{
  "win_length": 512,
  "encoder_kernel_size": 3,
  "decoder_attention": false,
  "eps": 1e-08,
  "grad_clip": 1.0
}
Rows from block 8 of the encoder of a small spectrogram VQ-VAE, named by matrix and row number. Rows with one number belong to one channel. Each number is 128 + 32 x the weight over its row's rms, rounded and kept within 0 to 255. All counts start at 0. After the name is the row's rms in percent of the matrix's.
After each channel's rows are labels from the 100 clips, of 14976, where the channel reaches its highest value: "lies over" is the class under the peak. Only what is clearly more common there than usual is listed. The data: short made-up English sentences, spoken by a formant synthesiser in many voices. In brackets: how many of the 100.
# convs0: first 3x3 conv (encoder.blocks.8.convs.0.weight, 352x352x3x3, each kernel summed), inputs 0-175
# convs1: second 3x3 conv (encoder.blocks.8.convs.1.weight, 352x352x3x3, transposed, each kernel summed), outputs 0-175

convs0.51 097 [ 92 129 130  84 147 114 137 151 114 121 112 125 122 135  56  41 128  71  87 114 103  96  90  98 123 101 145 108 171  76 100 144 131 119 140  76  96 122  91 131 135 117  59 132  81 149 101  86  93 100 127 107  86  63 103  88 109  99  98 136 136  48  90 126 118 125 111 156 137 148 191 116 148 117 142 117 108 144 131 104 131 104 170 141  92 152 138  75 109 112  88 112  99 119 139  77 115 102 110  84 169 107  76 111  80 101  73 104  89 126 156 184  80  88  86 115  85 147 124 165 131  53 110 118 108 136 103 106 106  73 134  74 120 101 154 114 119 107 154  86  39  64  90  82  84 153  93 127 130 147  87  92 123 138 118  62 139  92 109 151  97 103 168 133  97  99  91 164  89 114 119 139  58  84  91  99]
convs1.51 089 [112  96 133 148 186 159  56 112 112 133  96  97 102 108 152 123 170  78 131 101  88 122 121 153  81 155 126 173 106 155  99 140 220 119  83 178 144 153  78 161  75 142 107 202 138 148  94 144 134 157 109  99 113 116 147 107  65 100 110 108 197 122 121 130 107 138 128 126  91  87  72 102 140 146 105 148 104  69  92  76 225 147 132 127 121  99 125 116 124  90 110  86 135 201 118 126 155 129 128 128 126 103 109  89 143 152 140 106 182 134 127 141 117 132 153 128 174 160 145 161  44 145 135  94 119 121 164 132 123  84  93 138  83 121 115 108 113  87 180  88  92  95 121 116 139 146 147 171 106 149 112 102  90 128 129 128 150 106 117 102 147 112 129 206 123  55 165 206 124 131 107 107  97 157  95 118]
lies over: silence (89)

convs0.135 081 [121  93 115  94 157 101  89 103  78 118  99 131 128 116  85 154  95  95 181  75  86 134 171 137  93 169 129 121 121 125  70 144  89 104  97 112  72 143  95 112  96 150 116 110 100 128  62 102 119 137 110 169  72 135  94 148 115  99 128  70 120 134  77 118 132 109 118 125 134 127 112  75 146 173 135  87 105 127 134  81  99  86  99  87 101 161 100  97  65 157 112 159 120 100 117 113  73 126 111  77 130  90 118  86 186 126  76  86 125 108 159 109 109  84 115 121 104 138 100 115  52 100 136 134  92 144  80  72 173 114  91 154  94 151 192  72 109  77  98  77  97 138 160 108 175  93  97 103 117 113  95 158 108  94 130 109  98  69 117 144 139 164 163  90  84 189  98 113 100  95 125 132 121 162 146  68]
convs1.135 090 [ 73 124 147  80 152 129 143 105 156  92  98  99 125 147 161 151  52  63 140 102 112 145 155 140 130 160 198 174 104 107  96 160 146 133  80 140  49 116 106 160  53  97 100 108 108 143 125 144 116 126  65 124 126 135  93 145 141 113  87  75 136 146 124 144 120 141 133 146 110 146  95 143  95  59  76 118  84 113 135 174 197 112 150 128 134 117 111  89 113 125 119 166 162 113 128  89 141 167 136  98 139 129 154  74 148  49 157 107 112 162 161 149  76 119  94 146 154 173 125 106  77 104 149 100  83 146 116  90  98 113 112  80  77  63 136 137  98 118 196  90  92 147 173  74 144 124  75  82 136 103  95 158  70 152  95 112  99 123 114 156 160  90 139 137  97 104 143 179 109 135 122  63 104 150  78 133]
lies over: /ɪ/ (25)

convs0.12 108 [116 113  65 102 152  87  84 155  80 131 139  82 121 115 127 182 125 140 123 111  37 103  61 104 124 121 115 143 136 129 108 111 108 133  85 131 120  83  96 115 154 142 153 114 114 137  99  75  83 153  65 100 121 125 136  85  97 109 112 129  80 105 103 109  82 233 132  95 148  73 184 123 118 111 125  74  86  97 123 110 137  77 126 107 112 103 127 122 111 142 163 101  61 101 164 119 119 126 167  97 137 137 135  89  88  91 100  63  87 171 112 124 112 137 149  74 122  78 149 109 134 126 173  84 151 142 104  98 127 156 104 148  89 123 126 136 110 115 101 107 118 112 174 166 112  96 105  93 106 110  76  85 146 123  86 142  93 112 119 133 136 122 150  86 102 111 103  63 108 105  90 104 103 123 115 111]
convs1.12 114 [146  87 122 115 136  81 103  52 113  98 147  98 113 149  82 104 142 121  93 111 135  87 105  92  78 148  88 110 138  80 147 131 138 148  91 110 130 141  76  79  62 131 117 171  93 153  96 159  92 138 122 140 133 139 180  97 164 182 128  96 184 189 120 141 158 133 147 136 137 112 127 136 131  76 154  64 107 167 151 100 133 142 135 155 108 152 121  89 131  79  94 116  80 154 103  56 125 165  91 121 146 153 114  95 110  79  95  91 155 145 177 143 126 115 117 152 124  90  76 112  82  94 101 116  94 131 122  81  67 103 130 102 101  73 141 145  89  70 170 143 118  74 150 163 136  82 152 152  96 141 136 123  62  44 138 130 147 131 105 133 119  73 154 128 112 120 159 109  89 101 121 122 102 191 154 116]
lies over: silence (94)

convs0.197 094 [ 69  59  83  72  97  87 136 130  93  45  91 115 164 111 148 111  76  88 107  94 119 146 117 118  69 118 126 136 167  79  92 114  90 120 170  86 114 111  99  86  78 122  79 167  96 130 112  97  68 162 109  88  91 133  82 121 113 112 107  57 135 102  96 119  81  78  79 111 133  85 156  88 167 133  78 118  70  86 139 104 164 138 130 106  88 108 132 100  89  90 105 150  93 108 123 116 119 119 100 113 138 126 148  95 135  94 105  57 101 180  82 122  91 112  98 120 144  95 180 160 108 118 113 132 110  67 118  97 112 116 124 125  59  89 150 119  74  78  98 110 109  87 161 110 141 138 101 120  90 127 111 127  89 126 173  92 105  91 105 115  83  88  83 151 107 152  86  92  71  92 121 136 111 127 132  97]
convs1.197 095 [106 149 152 141 136 143  84  97 112 127 178  77 156 165 103 118 107 121  79 125  78 142 161 133 117 150 110 138 127 112 112 131 162 107 110 132 134 137 114 114 100 108 116  82 111 106 124 109 144 140 168 100 127 133 161 115 121 158 166 141 132 160 105 156 104 163 199 159 114  66  52 129 149 133 117 114 116 136 110  75 126  60 127 149  97  86 200 116 119 183 156  92 139 143 138 111 105 163 116 175 141 145 126 168 151 128  88 112 131 140  84 141 129 115 139 127 122 151 140   0 112  82 152 105 127 161 107 118  84 167 143 139 132 120 140 101 133 122 149 163 103 165 153 119 124  93 138 132 102 183 129 146 135 128 140 197 113 149 163 159 122 122 151 150 112 155 136 129 133 152  92 171 121 187 174  92]
lies over: silence (94)

convs0.132 105 [113 105 111  70 106  88  77 170  96 129 182 108 110 104 106 152 108 115 114  92  71  63 124 105 123 114 150 117 110  96  87 140  78 136 123  74  73 118  85 105 120 120 106 132  73 156 119 163 137 107 139 110  78  93 116 100 131  83  53  94  94 127  88 152 120 188  92 145 137 135 176 101 108 156 116 105 101 143 153  97 138 133 156 132  73 125 127  82  88 142 141 105  90  72 164 119 103 144 134 116 140 100 145  84  73  86  92  55 111 182 111 162 119 106 108  81 118 142 160 104  99 125 144 117 126 158  87  61 150 115 103 133 107 128 116 111 149  76 155  95  94 119 127 146  70 116  78  92 102 153 116  60 113  94 117 136 105  93  88 137 132  93  89 110  39  76 126 149  86 103  92 159 130  79 101  85]
convs1.132 077 [123 119 189 138 154 124 104 118 144  59 187 104 110 139 181 126  78  94 110 114 146 143 124 116 157 114 158 118 122 120 139 123 189 159 149 175 100  90 125 127 144 128  87 188 125 107 137 134 103 205 187  97 152 178 188  78  98  94 176 147 213 140  82 143 143 168 121 104 131 145  87  90 170 174 106 142 119 151  96 117 154 115 157 134 133 177 139 117 115 106 189 154 227 158 161 121 152 140  89  96 140 106 141 112 112  96 158 149 117 118  93 122 128  78 118 150 126 145 105 175  70 113 117 123 123 163 131 123  82 207 117 162 140 149 152 127 149 145 149 139 166 119 147 127  90 113 119 173  96 161 118  97  88 122 103  98 120 104 120 101 125  95 107 178 142  83 118 190 138 172 143 115 143  69  99  72]
lies over: silence (87)

convs0.258 079 [ 58  89  86 152  89  83 167 122  62  90  84 100  94  87 103 145 110 175 126  96 106 163 112 152 140 205 105 171 188 101 119 108 122 162 118 113 128 154 140 122 173 139 141 173 142 143 110 144 142 154  86 167 148 149  89 133 131  88  83 124  88 137 128 159  66  93  60 101 204 142 149 178 142 131 120 118 109  98 137 155 198  85 147  78 125  99 133 134 147 118 136 175 154 109 103  97 130  92 100 145 120 137 145 185 146 141  90 143 132 181 182 119 147 141 106 112  68  96 140 162 139  93  83 110 131  89 118 109 183 158 113 136  54 165 220  95 104 114 117 127 142 182 166 123 140 118 112  98 132 126 115 155 127 159 167 117 143 100 126 142 122  93 150 145 131 152 144  86 159 107 145 121 150 168 144 154]
convs1.258 109 [113  54 162 116 146  93  86  90 116 164 142 150 166  97 197 147  75 175 145 107 159  70 112 107 176 130 148 127 133 166 161 112 111 126 141 155  69 113 142 127 100 167 112 142 130  96  74 146 134 169 136 188 101 185  90 120  89 150 127 136 176 139 151 166 102 116 101 191 150 104 166 113 136 134  97 102 126 125  96 142 120 191 136 148 158 114 121 112 152 133 144 118 153 115 168 121 136 183  89 170 103  97 166  84 135  98 113 148 130 134 155 143 117 167 104 142 147 142 181 152 104 105  66  86 104 178 134 157 138 138  83 125 115 116 168 126 157 133 128 165 116  88 134 123 170  94  74  85 127 137 142  98 109  76  88 247 152 111 152 100 164 181 138 123  93 101 106 190 131 138 164 123 167 126 160 167]
lies over: silence (79)

convs0.3 095 [120 125 129 113  85  83  56 129 101 138 127 124  97  92 134 117 113 124 116 120 105  56  52 109 123 132 195 138 177 109 112 186 108  91 154  71  97  61 116 139 104  98 116 167 113 171 114  65 135 132 158  94  97  79 107 123  87  92  86 116  91 128 105 117 127 180  94 145 153 124 128 124 131 122 138 132 120  66 100 127 173 144 146 110 108 114  98  89 128 134 135  97  88 117 129 117 137  97  85 135 129 101  99  64  63 127 121 105 111 125 114 158 113 124 121 129 101 169 115 188  98 108 139 121  81 120  80 101 112 137  99  62  92 101 176  72 122  99 175 118 109 129 120 141 125  78 101  91  76 172 109  61  92 112 122 151 123 104 112 128 114 132 124 186  93  98 140 140  99 118 142 175 108  62 104 124]
convs1.3 085 [ 51 118 140 117 172 174 130 151 143 158 119 107 113 101 227 152 148  55  71  91 137 140 106 100 167  86 115 178  82 141 151 145 171 134 138 124 136 168 121 180  95 139 131 147 109 121  99 140 161 165 160  53 114  51 160 124  70 103  91 145 194  88 101 106 115 173  71 147  96 132  69 131 126 133 123 201  98 122  95 114 150 129 168 135 110 108 126 166 118  91 125 114 147 130 140  93 137 135  91 124  79  75  95  85 145 159 106 129 155 145  82 162 112 133 125 133 183 137 120 158  73 140 101 170 126 104 113 176 113 104 121  93  80 128 151 124  85 128 168 105  91 135 176  73 100 111 108 128  77 125 117 126  94 159 154 156 126 114 105 111 107 106 112 201  78  90 109 120 155 110 127 149  85  65  58  91]
lies over: /ɪ/ (25)

convs0.169 088 [ 70  99 101  72  74 125 112 128  90  88  85 125 172 103 146 145 116  82 122  86  82 144 127 153 101  95 130 168 148  95  72 132 191 101 107 101 113 120  78  64  82 101  91 188  68 132 105 126 110 133 114 136  93 142 169 129 143  88 130 111 122  76  78 125  73 142 131 110 161 111 124 101 166 178 114 116  68 113 118  94 144  94 115 112  87 162  75  70  82  85  95 128 137  98  98 122  94 118 130 111  82  94  91  73 134 106  95 126 128 148 104 122  72  85  85 132 133 109 141 149  89 108 117 104 131 107  98  75 131 129 109 128 101  72 193 135 117  80 102  98  86  85 126 103 132 139  60 122  89 134  93 119 100 157  97  99 107  61 115  73 102 132 112  63  93 112 100 105 104 119  74 129  76 118 131  86]
convs1.169 092 [104 129 153 112 187 151   5  92 117  98 124 133 149 138 111 113 109  88 105 140 100 113 147 128  96 145 120 149 100 117 146  83 207 133 133 108  97 132 103  76 117 160 117 177 125 179 112 154 124 126  53 137  84 149 197 145 151 102 200 124 196 152 118 137 132 124  75 137  73 121  99 121 135 195 121 147 135 113  88 163 187 163 145 150 105 152 148  99 121  55  68 127 152 136 108 149 146 118 158 148 148 167 175  87 138 101 187 132 150 145  79 126 134 113 133 176 139 145 163 161 106 118 176  69  94 141 108  93 100  91 109 171 131 147 108 108 143 130 157 119  94 133 120 126 152  94 135 101  90 146  80 142  90  95  88 155 162  96 135 139  88  99 114 175 141  65 171 179  84 167 124 153 137 166 121 103]
lies over: silence (94)

convs0.111 096 [114 101 150  81 128 102 157 134  66 141 136 120 127 104  27 129 103  94 128  68  84 146 141 129 131 119 138 110 128  75  75 132 107  77  90 117  79 153  60  72  53 131  86 102  64 147  72 109  99 129 118 148  63 101  97 148 136  85  92  97 115  97  53 181 107  73 127 147 116 115 133  83 112 136 118 105  91 115 157  80  94 110 150  99  65 158 123  71  72 140  90 116 104  90 119  96  78 146 120 103 129  89  99 100 115 121  73  84  90 102 130 143  93  92 149 147 106 132 102 127  74  82 132 101  94 141 121  76 105  84  99  94 124  86 164 137 145 110 115  59  55 102 125 102 103 151  85 137 141 147  76 121  98 189 125  93 107  81 128 144 141 134 181  91  77 117  99 157 135 117 129 139 114 136 107  66]
convs1.111 080 [127  90 158 106 178 176 126 111 197 150 136 119 155 106 125 186 111 155 125  74  97 132  88 164 169 124 111 175 106 167 116  86 104 146 129 113 126 124 106 148 124 118  95 120 103  27 149 162  91 148 183 140 181 186 128 117 153 120 144 150 149 158  95 125 178 114 145  92 185 146 132  61 150 204 159 114 106  86 156 169 157 188 185 132  73 182 182 112 134 120 171  91 195 121 154 128 134 160  88  75 141  76 147 105 129 106 146 158 175 182  81 129 154 203 112  89 138 133 138 130 124 142 147 132 122 172 138 135 144 173  95  89  86 129  66 136 128 134 132 119 131 120 130  89 155 145  71  98 153 189  82 127 201 125 193 184  99 159  92 159 148 140 135 137 105 116 164 143 107 133 183 110 131 138 119  49]
lies over: silence (82)